Weights of a small contrastive image-text model: text encoder activation relu, 97500 training examples.
Rows from block 9 of the image encoder, named by matrix and row number. Rows with one number belong to one neuron. Each number is 128 + 24 x the weight over its row's rms, rounded and kept within 0 to 255. All counts start at 0. Numbers have three digits each. After the name is the row's rms in percent of the matrix's.
# fc1: MLP up (encoder.blocks.9.mlp.fc1.weight, 384x96), inputs 0-95
# fc2: MLP down (encoder.blocks.9.mlp.fc2.weight, 96x384, transposed), outputs 0-95
fc1.98 102:131134147162145128176131136140139169132135135133176116101167108143142119137121124139123148117149146148125095128204151127126136114146169096068134127128111145166108104076135079129129134110149172135140117149135120147113087130144102158191109078121145120144135107131136140127147155141111142161
fc1.99 103:150136089132121111188138116126150172138115155141101152126148156100170168125076125156113128085145098095137163094130121146129108116109101155127105071123146134067123161110097146114114155121108143115127146135140147176115091143108142142134139123114108161166146122171125137106126104143115125139
fc1.100 104:157153147136080121127128128161125148121200110156177105120156146131118128123149113075189109160122108142117129108114121124116090122121149126155154133102122104146140127143087110071124124122145149124114097154114124165156127132161146129117115156176096111153082149114136152147123128166097113120
fc1.101 082:106176131128124156108139155149131109086120142121116080150135124140138129074100083208168149149130156081122127121144131124164132143109132146165134116124096148143133138115096145114138154125122125162105158139102119111119158119139117141144157121105096120134088167149161139110132163147095170158
fc1.102 111:166132122144116155132118163143144132070123147115127109163100154146099089178165140158135155110127150134132165116091191113125147162093130094169116140110131112127110133133137149103167132145087126144142120145179152163130168150147117161104091144127152121138142182136140115138133132116142127136
fc1.103 092:114118131138142182084146135153163114115133162139125163131111076177117122142143120172095146124078150165110135136146103136129119145100113124168102109114118112109166155176135100118127100098126141119103138139165158126150160114143111136098148151119117141129118147122128127114113129209132159163
fc1.104 099:128139120137151160120153094116118115124107102147129187107138131132104158115144124119136088124119142136145158133116180137162152177151160105145141128123124141099113131132135148106115133100125138178141142117095137149157175155145138110049128144142155129150127097157118096159128190157113165142
fc1.105 097:119156102104109131095129098125097138136160102156133100126141135105161159117124154149154147109142083111138156152068164135146185126123091122154118096127150132162111133116164124145162159111129106123121131146088144111151132171155104141144136091174131163120109094109087136132147094149140166134
fc1.106 096:132153131116086168151151099096108085122118113142131146147142083101069102146145133166145134115129164141133148124134097153119136129139123160145107146070142139145129156145141137129121155179100106133153112144054165160127179147126127124146115105105117129109163134136150135125132137169159121146
fc1.107 108:131153085133148149088150161165124144116127145136149131125128100149067101127087157146158161112129108113135165100096130113164159125113115107139113125143136111145102101139166117091152131102123107099126130160128141094137126118117131136156109145112123131062155143106103155147100139101171191101
fc1.108 102:166104103134125187115148154153116066122135098179103103125108120109121132119138141109141115156156115199132126152156166160140154133137152137121165115151103096138133122152074161133177159157146120137138141116124125163127142143124115089102158138110146132151140113161126136147140101105157141130
fc1.109 109:137142122117105134161097096127152123126122139095137136133135094158119151127115140138115137149140151084131127094188095140166127162142146134178107154100195141094061151125133138114113112093127119141121105159103126127128133105147157099138103122119110142166122125134149141054151158140134107148
fc1.110 092:113120092135149106145124123138107137143119176163136136133154120148129141128166138105149114126181086099188130119121133129146104096128132097122126136093085101152108162170133164153113122130120137126098121127126147138072144157148164151148165171086105151153097144161169156097127120109123112139
fc1.111 086:116151096095104134128178098150105103145123152156149137131087192142174131105107127148133152068132143123113148115140135149159125139123108154124114125163153131116106104121104093127116144122131092099097120136161156167141075149112119120108142141084120153132154131152081153135149146168147152145
fc1.112 109:113156120128108123132141159084101123148135113136100111152129120168098180140125139167160098163098107138122161094112099126143099106118148116117181166134130127158133151102126157105158145141159111124090102179134127134150115119107147156156171118108144140160151132103136106146184133130121075139
fc1.113 098:112143128126125151104114131138127104135145145102109106135106105151080133180117137151075114193117116104147134175119118164135132151165144129144121126130114133123130145093111097134162183098115088135112120143164161162148129148135170125107081145104136126168135179112088123156115113135155133141
fc1.114 107:125124109150135176139096110115128107111124140165126139136144097193126193143110141109112128137146121081107147118141122142158121148120157150152104108135144176146147120107113109166119151105106080141121111160155116179108107141116094138121176140082157116164143139113173135126138143150160129116
fc1.115 077:149126142160145150100169122108122128125110184088112103114121154081155121154146143157142115129167160123126132128141145167147127185143152151113156107135125121110126094149143120106134112081111121105107123150110109170131168088107192120126126114087118102118137147102185106107122127161128141124
fc1.116 109:121081147132139158129149092100090140081130073108139111135144152156110114146105123125155139142136193154122158138156148127123125112116138118124150101131079116141135147142078121117135128098166143135141107084159117147149096145097183169148129148135120134080122142117151147106132111130116074136
fc1.117 098:118123117119131170140121104206152146159110191143127093132147101113119160117154131116108134167145151112107096136120125129104098129143129146114128141149159137130171133112108158109116136098134112146106149111123144086081132103149159093159117103129109114135101195131153123078097123143138146124
fc1.118 090:140127135142119182123120120085111119081130127154123133169102144102143126124152091202136109149139092118156131096145107103101089182107135121115115098113092132155112157135107118096170122117164113166124127141102138146155145131098132126154098131123112105106145132087145088128119080113123147109
fc1.119 099:102150107137148137134129141156119127152152116089132185117158123147148125094119112143126121150168137119120113126168132108097157118118139087100159158115131149080052143118158099091146136140126108150131117129100148127095109105123125127167143181097143164134153105122101150068122156124149145128
fc1.120 096:101141118099125156109135096153180107108096138093150110119166093160112147129137081140135119120136121147103134155149144176117120151134170134122139148146155159119153083073135110130117116102137129134124107150151129154109146153149160125123153099121137106113135041108135113112103157164110126101
fc1.121 129:136136101151155173104121109110116180128123161169132140143098112149098117131135089078149126112110143124124126132121149151065130121156147123112145132109159135183143184141141141120123170125126136109120136150120140120171113137137145105133136170192147168127104101133114161144148167140169114129
fc1.122 086:112198105127110099136106128167126116126140123112126077135161151116154154125108153138157142166103130132105116116174135120148123136120160174136105099104104146103096165073118087182136114129126119125124122102093098117143154080135115114146081107116107141108125118106144154139136104132156112158
fc1.123 096:083140117088144107106116121130159149098116171076123096109173108149117148135120126160141136095103138123134106177139130143107135114130134130114112126134148130146114097152117101104137095110242117130161142143110147154160128133135162114103165110135146133115113106135143093109140155122116113119
fc1.124 099:151096092150092169172118104097117103126119150104115112127113147087125132128141157132144121100109179115145150077106166141139160150132142144145110153142141167121113131121122104109097109129121130150145121130080129133102160155118133113148158134107095174098152074128161143100145175105093150118
fc1.125 101:136175117135117153113134133150083118102135156130151123148109145152146184123124124099140144142135067151112097115174115137155144095103119157101171144100155141160115091161161088156126113153131119154176160124107134136142095126103139100157124118105158096124079109110144121140105110154117124116
fc1.126 102:118151157097100168161128125161108108117138107112195131076168120144104129150120094148157157131147139120135122123178123150136145100142147104118115122096117135156124098167126078137150151144128123165125156141161116170111128152120106102107119090123163158174101117137118133132136170160098120118
fc1.127 111:108171085123129178115139117140141149151134144118085133103147110103099186133094135139133116159138141137165131116150117090135121120130154135078165140131132094140151124141129118111173130146075151129107118144163135162143132090111140143119099170156169124177148106128140148087121103162143148149
fc1.128 105:165133087100167104142143125167133154153124128110118175126116127097080091129131118158137146120150139141116140107069119121108107122091105112178140097112122073129106159106150136116157129109159132123109111130122145149167124105106125118145127144179154133149127162120112097108156091152137070129
fc1.129 088:165095127092137122126129118148130142118122135114130101160119106095143134078107082184175106150110149124103154130117106142165139151106181115181129115142132116131131133100128155144123129130162127146144090140115166096110147133082157108111126138157127181123127162171096135130133147149179122127
fc1.130 096:110139146103108105135145118146125141175154102147145155144149149119129104163156170119151084168153118136174172129130155166166123133117112142077172144147101109186110153151161146134124146124118110127127137142119126140145124158127188180107105128124132139127154139152126098138106159124153149105
fc1.131 094:136105137133132157094141113112112148063138112100153095122131128166157083142156146164137122169144125112154145150131147145147153100153108157115119149103086131160090111107121115155162121114124157139112144141129133155131155167136114143104122106139171147105133096129142114151060121161098178109
fc1.132 114:140146117106128116126136148186122192129139138167134150135180169165141155138140159128131117168146110132137103115135131170133121114141126167131160104140136103133161112176148147120117132126181111148141149113176107159106156129135128138120093155123129149118062171147143134119139135149100102152
fc1.133 097:137137110106102118126129126106114148122140147105133151158163091144123178145129103120115121118132141131164136074134139137135103169139142126144149101117126167088095110093085091151131126114151142126107141117164109149175104068144134133128122081127139125069119194137122118091136117124137090153
fc1.134 102:125124121079125078099138105143123141164112166107088127134129142165121168138119142163165128146131104147114117122080084138154139125128155149131140123120098123131119123099158132117126149109135106146108123063132120137149134122143133146132109146133183179115100140144150142178163193099164127127
fc1.135 098:152111125133105126130114107133160138096125151164158159144129122165116144147134109114158134127136146116136137141167118193103133158138117141148104139087137112114119156130136136150099187090130116157118133121094168165145161208130118112188126102139166161128117138111146129100127161143116134155
fc1.136 079:111104114169187125147122127157097119128156141112130134169080126127154127135148156134168112111098115139144081132104091121106107149125169122144120150128078128120115206113131109121115103121149153074130122155114142131111133158135134086144166154151117109144119123138090114099139115139167138091
fc1.137 078:148150137108101141148113102153094130160099148121104152126115139104068191146106167148113150109130156114154092122090138117134140115145100102153150145130127135114109124197099138136123086124127099093107107157102167134110148113152135131155119128084108133097113164140170132109134093140099121127
fc1.138 081:118102113142110126151160087129097126151172118132128094148148133153138145158168118122125184112104128123134118141158108149117134131147189142135161113126128170183083107111130128121108138138112136085121139139082105092104101126147166146139147102124165138158154165134130189109137126137116153102
fc1.139 081:139140107133149144148150163138077149126116154152099150141124095170114109112120122146140090128130136106067090159205140153141142124138143107126116137137144123144159167147137122140112126063150100145120138097147096159147157141142131120145124105130120153074172099129090154130137125161121130123
fc1.140 095:157127115150136210133133104137109106152155140135158117156162132120148134111139131150129117109141115092147156103141113141124118095138153161179144139110103104092144106173131148099135144148124102172123193146090110112113133111118204117145156113121146134107102147156100129152140125126132114129
fc1.141 108:113123168135171119129145136149124158142099131100142172145175120135122117148106081103180089144122107164152104098149147109161132114117104112084164105143125158148108156126092099157157151114139151150140138164085128128110152115115135158103126164139136135126130147146169132141132173161158146148
fc1.142 096:106109110159121175134124101174129135083101108125129107110135111114116115104133134134141121162089118116123102164161111125131120050127162097154135148111136122159142141126148131129197126172090171136100159092128152106129132147130147115145125124100129180157141156151148095093137106124130135133
fc1.143 093:153103115175149136174106089120136138107136110108096092130176174157120117149128139140175156146118124162119103124138104094152094096081082131145124111137111141120070155156144171129116100146138104144139144086154104153155143124156161139148151137107128146097112110098141135112137117139116109116
fc1.144 099:132166082141097117144115157132087179117137138142141129120122089111107155106131128132114144152146178110087119142103120099119131089119125140118107160121124141068152126127153072132151128112119153148111102116133159094117139094151165081165105140115116142080158126121105103104156170140133148138
fc1.145 113:134123103138174159119162142139099135151164155122128152119099132104156111191139129146145114113112109117109128101140093127109118139097137099154177127139142156103081121176109170125115156131151118171084124147112194103130126155129133136149128161150137097154140148117122143140116130109092165096
fc1.146 119:144115110150145102081130148164116142167125108143094133131167125146147182160165151118100136115133141143115099143143151139146087157148143174130146114135121127164137111146132158135153091093107113101087166132133132111120168117111096139093136087116122118095119136134178105089073137125098142132
fc1.147 101:143107120155121110126143115125115157124141142179122133142126099117123157153132162122124128140071122147115110132150137097104086102137151168139127105120140100168094180136117147153125090138140183148165093120111167170125087143116126129143143104151098146113146182129082150166143118133108094142
fc1.148 106:116088110137099136128111099158148126100155156095131150133159132139139113122099130175111117093124115111116120154148137129101095121139120129095181087097125132140152061123134163141126151136127124108086139115132201155119119108126109090146128182106103131156159125151121115096151142123173127147
fc1.149 112:186095050158089133120155107103127112084119125165131146154150103156145128136107127095131145112164111128126109117085156153121122125131138132114175151144119130136118118131074137120163100125145149130125155091089110114135161141115106138109100153138085161092091148117143121152126136135135147099
fc1.150 104:112124146140154177115148137128176155135101161137134118144133115114168134122136113105113136177118142137128110119099095122157108126117118145183158107109149136147102179152128146111148191111112124154125139149096134126122160135145149118140139076152104125168134170160121110146128165139132085188
fc1.151 090:130142108130135133107162113162126132148144153124124158116090132132143088182146131107159137108108157153129115159113144103133134117111103138170096117108128160133108138155131123115142098106119125133152130130140191163106146080152182146119150106100132122162145106106175188154133160178102131120
fc1.152 098:137147130118162147143141144138166083061097106095109105091107135162133091120135116161148146126142109163093074124100138161134126115147148114133151116164112178142178135147140159119139131117137097112096175150147153138143116149099149105160151130135144163143111140133112122102153166136139137153
fc1.153 081:092134130144172195088092125165163102106141141148116121137107114110165110120144105165172127134142145152178159113144130176132125129141129084159118138135134143167145121094117120125083117119134142102064119126127133118143118119160123113169137122099174126129116111161150132133123130149138172145
fc1.154 109:110121109155132164106153145165103142107127114170131128138091143143144150129126145161144119115115135130188106146188094125130144055156147145145148153147097117133090143147085128113147112129155145133135144178129154132094191148145122118121099147113153144153142155154149088128112134143141116115
fc1.155 103:151120112112115148144160078116103102144161172157144127104182139122118115123143123121125144113143091108162113115151127135171108133106146172128108118160169133173144170108108139155122132125150112142102121172130164150158100154118127166123144153136139105159120140142097137164108095176129081153
fc1.156 101:118123099139135150115141105100130167102107120167137144142118153132111151140087109163124170114169131098087115129118114106113130108117115117089160116118153117163110118151134125137163133120127163148084149137188145128145109148134103120170130171196159102130110129137178121140160130122145113078
fc1.157 099:140139112099113112132141126163113113128125117108177104138192140087142099140139111174152141156122070143122117129127115150117163186111137100103102117077101106103109141123151095145086077118122133168091133105157105132115123128128153149116135128087118115105142124121155117118142141131114143181
fc1.158 115:138098070098086101121120131102123112135127128154087163115119137133104156133166123178133157144145109137142121122113119131102126135097139124090169092127109094154131163137168151174111136133120123127090099114129153086126130131100114132163113162133126138193084122123154143167174146139136109133
fc1.159 082:114091096090191129137104112123121172134179089117122092161134109146149164128134124153135128095135102100097101127131104124169088123143137094114104154120053113115123162146114135151140117129124104098105112131117152107125133118161164118126148120127121165105123113158123075144132097139148109121
fc1.160 092:158127111108139163116110145161102096099199151149177128094146088110136147133153125153144107089102139106141197135160117153121131122159121147142154112121144137146127098147143110155103120162159084122119142143112140119184122119159159132147113134098132125130154137101098106150111125171117128142
fc1.161 087:141111091105145086094143155163133150167155107087118158088133147120118168116137142124148116162159150125100152096123113132178138102142147116131114100111120141155139129118136133120147115109143117172121143110125088113137114094113168125121165113185069122143091122180115101089106110128133113125
fc1.162 096:108084121153114114161137136145090096137177187096113144123100125146133135152130083144154107161172138151107124118085098103141135105122141161153151138130136138118129115159164100111144111137133103111102142096129129103134173139125140149119150152138156129151094213133137117115117117122135164155
fc1.163 107:136138109137124128160148111149117132104106154111120105106112152123136095123155136133167127108142164159149108156145122132142126100172146114106120101148165169179124123106139103112119074120145141114095146150124105179145187135134107107147128082159156117098115134159122095174140108168120172105
fc1.164 125:148123106142166118119165159141153110116153129132138143137135103093147118138108171158102150115102157106113157169079165164149119137151112152127107109145132113140116146138157140144105116098131156104133139124164135100187137132113129154138086142119093145081154156112147094136079171099135171120
fc1.165 076:127108108168166117165135162143108182151146122099162156149153113141130137155147171098139125105144108128130116130132152091172110125121132149122139083158160157136122113090102092159157151116157123116115123113144100101169117094133137147144154122179158162156092129166100111115141156124128134105
fc2.98 115:178148111152135090139130138115138139166144147161095110119126139095106149148106119113113126142113103106157106141170139172111151152131168160135078167119150128129086105110113091137078106115103163088119128126139185143142114161117145103141107109108131128112116133142124154135126093065134137108
fc2.99 106:108077131174123181116126132126185111148148103129136145152141073151143101151164136094125088123147167143147140135088129097152103106098134123138146163111092102131090127129071151161114152121094109132149106119121138168136126119143136154145134133113128122104119107101152133100111133165135166151
fc2.100 108:088139107137150151147132167129123117127139131101124134126175144140111132145104161165099129120129137125143115138128139127116145106118114125147157099174133137149147128092111082105122110137123143141158107154134107153104105110128143107111106024103098173138146138116120188112112071139135159107
fc2.101 078:110155125096140117112110116136108126130113159121115113122140163090148167155126156102110136118116060114169117107159163127118187114148096155097113148112164147118177124121151129122169144117118089085124148181133158134132093114115149118106124074126104113112106095105153147110122134127120126157
fc2.102 109:110159112135137123108102125123140113126095142124155121159071149134104143104161111102126158152094136102139137143168091094122119140115120106129121139108149137129124100103118101122098120131145127168103107124181168123154159123074114130106148127166125098105152166097140131172134081058146114120
fc2.103 083:107189131119123149151100137184083105143091136118143131126144150110135096098128153078133107152134116088129085130168132158179166120088104164121145143120124141133121096099107100112116105142120143141147111120138137133140096147172139124150121132118171180125168143152130118163096131138127144114
fc2.104 105:116144126098118103144137145108141131148132144159098149126151138120159142157141173154086151151116122077139124077125099133146127154111114171127089094150151137150153074110128134128123148139167135112168094136151087167121122145140123146109174133142151121128122172108125104144172115187160119126
fc2.105 091:082124126132146118128098137161095144171090113098183123102111091144113129129164097139148117095167126150099137127101116152107124162128096081096128074134128145143087127103129121159163104127130156127150116158125116135132103094163151107132100135154144074169117133105096142130149160132123128119
fc2.106 100:107186181121141081124129181123109135181134103097130103095155138118115142136099142137119130128107180136093172118133104130148141131118123150107157116134117145142104129159134136105115132156148120153117149109194113175110113124156128142155180146110148138138079114114112140087133126155138133128
fc2.107 103:113173128084111186104140186117111127107130087124111151117161125130076142093159149146136124140128131103118184141111107111123121129149138119128126127135112134111114166140123088119113096119087161141107162160124121093092136081142127163130161149108134117158102156137163104151142138143097104099
fc2.108 092:106140119126133105141105100156077097110130121144116126114092148076070121132141131109169097089115132115105108123094098110156116127116102085102108097103171106145122129095132116128122115127178123111144116091138171150111105136173132145123125128134094117123108156121153121163197143148107131120
fc2.109 113:124142105172130183126141109103135142078109142149098152146109128100191122160118138102108135137109133167101105099117142122096157122157144151101158144103098148127133132119145167114149130105098124157128123120122117172089111127092120122166179128120145117158176137162140107135138121147074143143
fc2.110 091:124134131128133117121099122112101129101115127178130120127131156111160154137147134180113141120138124109092098143132095113164130141141136180144112111176062130145103127136144113095132120117091169139080120115085115140141156129068123169129131153132147149118166094102080122142143164125167136123
fc2.111 077:091133134196138171131113119153122101139125112119152105150111092142129127125108117102155101121162158121136122113101105139179135130095100149136152144111103086083112126143078153137148134104115110145156120115102111111130099155156129150179163151161083138108134135136134157111081143097109147105
fc2.112 103:124143146144100116152177196123125144167130111125109087078120150141141123069123141084083157142135133164125166130113142130131142109134162150143141117142103128143109116146112112126100122118160118123151170139187157122094124130134084122091118142131138111131123120114130066155126103119167125133
fc2.113 100:091150095098095131119115135130118137154129128154103111141134082126134126113127122122151125165090129139116138116143103111154099096116093156142102116102159123144103115172076116108075130126103139084115109076164110120111173138102169137147100135140123155111091160101137135085120136077110147112
fc2.114 108:123170163115181139113100081119167147090100121090119146142192088092132107125134117150130126130108145153142135109112123163142126138142135099122145121066090108110153114107110132120079127129108123146143082110112126127089128129111115137126112124114130143086165142119091116108139166120117179143
fc2.115 073:118160132114170153124149125124079153146105079165149108097110085096141108139120151120086184164114113137123139099148126155116132149154154122154134133162153097103172118106100120135133154143102120146135109114136127152151177114129131167122129136108120138116103143094173099083154106124121102162
fc2.116 114:101063123130101123125129114110115158160135138111138146139160086152142089155140140114128104173136147095123135095141177094124127123112154133127148086142131182101131132122125089140105134098148174081128123088100112112118092138161143133153122160145098149160115104150112107127091125145134155164
fc2.117 090:138092099186115119134101183107133142133121143106144123146140106119120120140141134174082152117148147096141118118140147135115181105159114087113164091090135183120132161100116175097152123117141095155110142143150082113134134099120133153144144137128095109099142111125115140118139094152097159117
fc2.118 100:101160141109123101147171119112106104105144148113108098142126168153092115123127113111096124160145130100127122107145139143081148143123091137132096146183122125089133133169132094111154140162155138134077122105143162115127126114098047146103143094134110106094144140110130122144144135088161144135
fc2.119 094:163107165112165149126124142095115156075127129148101126091111148105107113133159093141121156167102174131118153163121128139101136144158092068132125144134146156167110164144163100106154148118145141158120110142112124109119113150125163173114111147153137121151133157180120101119140121100117119165
fc2.120 094:132106125134139172134124084142111160139106129155114142153152121110118128137093157144118139101131101155152171115142131126127099164124091153140143101112118160144096145147146147141096108156094113112083091155106098122142115108120151121159112105135090141149106151183112135105183165129117149193
fc2.121 127:123155067197170109124134145181102099147137119152136102134129158167170153105123131125154140110116133130109110144154153115108131122113194146136114148185116126107159115127115124138127113102147129100144141127065133145169141091140104144130146113131093131117114126108126140144115078139135136133
fc2.122 089:113116104140151142110117112135116152095148144131164147122142135114147139096133151132113110120137096088126076086113168105154091138129103127138116150133120123087106120126120121118111114114106135089059159131077170146110119066178138126146124111098128101169106124119138148127106102121137131069
fc2.123 086:124121155126118162103082082116133166133115143134156137123140094132133189181119104140095090115150100080150135114132095101118144110123119137145134144097104116171113106112115130165152104141096159140129125162096116136114093128123141117169103087098134132138131100124144169089138129091098140163
fc2.124 096:125075116145105124121117119119114116134094095099106178104112131112126157134133147108098106099143129107121113081121135131098117140123111131118099131129115075151121166145150128149125073146128108108127116138111099134141123147160099144108123154100141097159099127136106094127157124228107155096
fc2.125 105:086189139130150128110127136147110147162133164113127134112115150106105183099140128153132154145098118108092143124125125171148121151118152121139103113123190088098097134095150064123148138107160128127126139067135157097149138112136138115131113128119115114115127165111152128115121099118177163120
fc2.126 123:129132100145122123131134141157138115162103120166098097139124149156095146124143101162164090085102096096119121069156142115114138136108133172099124185142168149167141160179146098130125122132116179137077145110098160088134128136129150112150121110141138120156136112123120135114136105133137151155
fc2.127 119:096115173129107128171130139063126130130121103134148123144106104119140155117122111145127133119120113203120124131096147100131101133170093137126166151118104100112120137097155145149098168102127117147153117142152105162136106142178136143071152165136115105117135143105165088117114143097130102108
fc2.128 100:115158185102157064115154117116127105175143141132116149127140130114123092127111128125110106154131133090122102156140155141096087137124106149124120100110104196131134106153120141146099143141103142101158137111114144098146089130139144160142154109126120110132171138171179166129140101102104139155
fc2.129 093:123108165126127120115153140118124115115123145117140107095118182095135145116138140159106134170105120154143105132117146170094146122157134093069115120133197126120144109120157135142168137162097145094140144104124146114150140091104113098139154092088120107111162117161168105134161123163124087114
fc2.130 090:145150194157107115086133132129169137090118105066131118108131130127093117174156151100110125097130111147106131100132149153149123071088116107149176119152114123127119137097139144119117140129118134125097093117165107086136130175126128136149099125134116153103126107106151120102158114108121161170
fc2.131 102:104088091156158153103140068167135132152103109161123103120108152122105113126140104092148162116084121136158118109153189100131111108143142130114164127109151080112141178127107115124132085145104157120131132137113158132114126128129158115098109159165151119093086108136129116094146133132149149144
fc2.132 106:129138115109128145098102148138099143090176167106108112118109112093092128102107147126116092113126149131100104138172111168168141143158146155160131120159099130117125122128176103089130088119079145095148121130147132123135153173076123084144134135109148124142089122112100149151137138114156168121
fc2.133 100:109112109130143159074134149124106093110122126152154137106162102141150156132139115137147191151196105141100114125102138091155133187118163106105118123164097125123151148094088111101115147109146112197131117142104107156132143121092110106128148130145141125124111141135127151128144129147163109116
fc2.134 094:124151141085108169123118122139144140115136127121147122135157152105102170102134120139131100145122154125114129125117127180084134152197127153129099147149156101143100102172152136135151137136117103095136142044157111096177163111138114090159129127128100140120134117139106138115138132104089144149
fc2.135 110:114149136179109162137118126121097150148128082101129101141127156149127144154139124162081161115143174135112121160150137128114129126134103141110116158133118163212142144154125138121117162121125118132115158132190092152124100151154149131114156127148170149094165128134102076138107130115117118139
fc2.136 084:132098124141179098146156105151151139170155108153111132148141157145090111093143129141152116112135137144127160133101181154120102133111107128120153115126170136119099104169111100131122100083154148095096134134127177150134100129124130131178149078112150150128136098115157061112111129118132128121
fc2.137 078:100145113118116142111118125123154141156132152134130138165111089160167197119137125151157126085110133128100122143109130143108091128174084140166115089148074127107126160162084130135157113114145091136125103103148119139162169098130123151144137160127105130182123109152139135094119120108114153144
fc2.138 071:100143129109154098136153186089144155121113112159091104100137116048125122087136134128141112209108142169107087121139123156093141135101125136131123102099133140136140071104158101134116098131110112118126110119132131137106110127129105133110148139093154110088129128087142141137113122138120138141
fc2.139 080:100139123135174110114143115157142105165148097168144124127116157090084134154114150141105114114136139158124165124132147129084186107141115118133119154132126084083116112118168176128106139126130131119109136140074124186111115100106132072138119117162131138140142145139090142108142127083096135130
fc2.140 090:156143101100095094111147134133120164139083118124074127155107106084125152112158156138124122110121153123147175123128134145142118084143128156093157102153171137090152154148173146123187125118150098160070143122122102127089131081113121132149134120100139125136134119128093162122131146123129147127
fc2.141 104:175160144164127149138101167107141071101115101128122127141110133145140119162161140120127138142127086113117156163130126104123108099150150144142121128083103086116107166099180143142144121123096100086163139121127140122144090132151146109133133108116135131119153047131133144186132131122128147121
fc2.142 097:119061124100118121133113069116129202141125159139126103158143138135133114110172110145099114132132142113156131121177110116163112094136109138127147082128189138147139095158116179132120132125142161158091107142124090135124111128151116154122146153131159101115097135098110117118135098147118119129
fc2.143 089:126073164109149084143125103132148113139107139148106165105092103124084145099148155108112131146090119095147131142152119119149090138136113150085138148143146158122147132129140109153098129098104151105136130077135105099131157115164075140138127131115099131161126070172110124112100105164115141156
fc2.144 102:104119132127082140105137139122127118128154135127160149121147169152069145099149185152155111145096164118114123132122154119140134133135135118147147109122185112094137162117119122110107138148153129116152113166120082125149103095179139122130097097111122094118101127123165165103121111193088132142
fc2.145 114:148095123098169135156091102126130136097126144122097106141136139161147044142131117138107122126115132154153129133130117095168155137132080103132105128116152116106117098100105137137122122096094153137107130132041128137132147125086121105135091150115125116096109140143121116135095152107169090123
fc2.146 123:109150099063123162142115174091128126109124133137148128143132110134152117076139143154125139154148097137120107107121171135130164162167154099141129124104075140145157141124150140106115155136106201139142130142147095116111148105138129106112145145102127144111188163152170122151145117131134142149
fc2.147 095:141117180099145112132129159124091136108137108096110116124099119126149108136157140147156154157121135166126092174101101122125156146143139100144150110124123153105155106091140155156103150122123129105176158130165088130122084103124124117134138141090117110133152163083192086143130144109112086131
fc2.148 120:150134129081137153132099108130101116110107147147165169108131126149138110148168100137147142093105142152137128131098105182176101146126105131143130091106166145108112148093109125110119127118083150152161128096081128127102104131119151127108107141126107108123127196127187171111143129153137145141
fc2.149 117:108137075133096066122111151156109093130142135087132120159088128097131138148127114080173139124116111091129104134144198142123127159097158151092105170110137124139128130132137122126125089098161136121110097120175121156145123101115114150135159132115096129130138139113122108111078120119116087117
fc2.150 100:107161099120081119111114156172100119100161122091142136128147142153153140095147127120127128102134137110142167144071117104153190119138118107152106097151104149077103161126160149106124149141141135140135128127162075125110092136137120166123136129091095155130111156161128116120159138150098146156
fc2.151 086:111157142125054126172131112153187141131123104112113139117155151136155160114143126150156127131110089153124128138122130154148149187112085177131110116123094176112101089106145133120074123146114140142184112102134128139142154134125135117105134092139133145156151123117115133120131109088107106109
fc2.152 079:121074131138164141130092107161126118111116130134156129104109147153129125098152099112123145150130083133147115106163113136127126109119113135112106132152164175136123150142143070128155135144110117124113108141070096115155114154158121129114133096130123090076144151209104107132126141140134071134
fc2.153 075:136146125140127120136114131134076124134139141161156146141152121128107114150098145104084170143141098126113102118122097185141133171149128152129109124164114137104077098154102148142125127131128074105132135157111169114134125119119122096178158083168080115127145094117103092108178129151125129133
fc2.154 119:165105094107145125102107135170151162154132151146165133113120110092103128093134105128123123157147145095149092157091097103142120095181144142115127133154129119071138119137117149128174145124142103147095113160151095117125110127124091147161118185143143097131092113150090146140124133126102126089
fc2.155 100:100109108124103144127158072153125138176108134155117085143141177148142147135143127120160107126127147164160146162135104110147121087095120138154141103127147142126145124099125127128167135105119067140107141100153130117101149113106114125160091124115137145146150082113077160099095164134106143167
fc2.156 111:148156135150088129128147104140105116149147139138154129140136141131150141150151101170131152122156125143122074134094136120122113120072153177137139183141142117088148129147083153125125130113105127116119140118154110154120103140147109133137193150087152076117085155156122156085133154161118146112
fc2.157 104:066107128128101077139124154158152144107083162111148127129109135134173136098101088119105160115134139118133116096126109103120147145120114159156058153162131122139122096110132176123131146122158108096093116182118119118139146107141101112161125083133136102137103128131129148125097125103090132135
fc2.158 122:098136107080184137113120105153139107151085140163116133123149173114142119115124124124149106156107132157129110126145058162121122111110157112130132129128138139100112135142136108141162082121091149136119141131093124140143173135096137123167122114122123147128116119109144140133140157037165138164
fc2.159 073:100095131165125145178128097126136180135122112116103141114065151138108128136114137168150130127103134146138150127140158184170120105164136155118105122104164151122139118163137111111105099110121110079102130147107190126123115124104108100121133101153131110131147100146115138157088130169168139138
fc2.160 097:113115090106157137133133114175121109151117164139110163113154138085083145152147151144104147121111154132141130148103109131138079079135137067155138121124132104098117142126106149152132112103103146114075133119136139127105130098092132129135157112143131113183152157110104186134117174103110135102
fc2.161 088:115150119181117143105108092104132133152156134120111212162174157118123122144128174142144136122139131149126154154136100182150104096134160133115151099150103176122139085099144122138102132127125135088141119144131121142140091111142162116166183104136136111131160121133120125098101127121120144107
fc2.162 103:150112124066162117129150127119160134155138155156110095092106164128141114121132120123151147147080129154136118122151155146079151173140115130119118178150104095160094110130147138123159090129089145090130096091159151132165137119176140104152131092125123163107118114160110116151119149110130138150
fc2.163 108:149108075107162119136152096100139107129143158166108101138106128115128102133119132127140107106110114140131095145132123140122095098126115160145131180111140129158094121114085146141170100111114129114168138161083177116060084162130139114153127122165115141157148123156132149118146100102148135089
fc2.164 128:101147105116123138181117228156147120167091116146132137079139129118130122115132117122183143122110098119141174133131141162123135116166102129138142159162097132120100145131128081135109099113137106156129144130091167121082147138144141125106130145100137115138115130116156127125134131171152103148
fc2.165 078:124129118194111139125137150146100149161098118105134142098136123088114132137141136120059117121156134091093106123100114137086117133070194093134142107115134140188132117130150089139103088133144148117132122109126125156149109120119111147137122093120161104091144126131111168115096129116134102139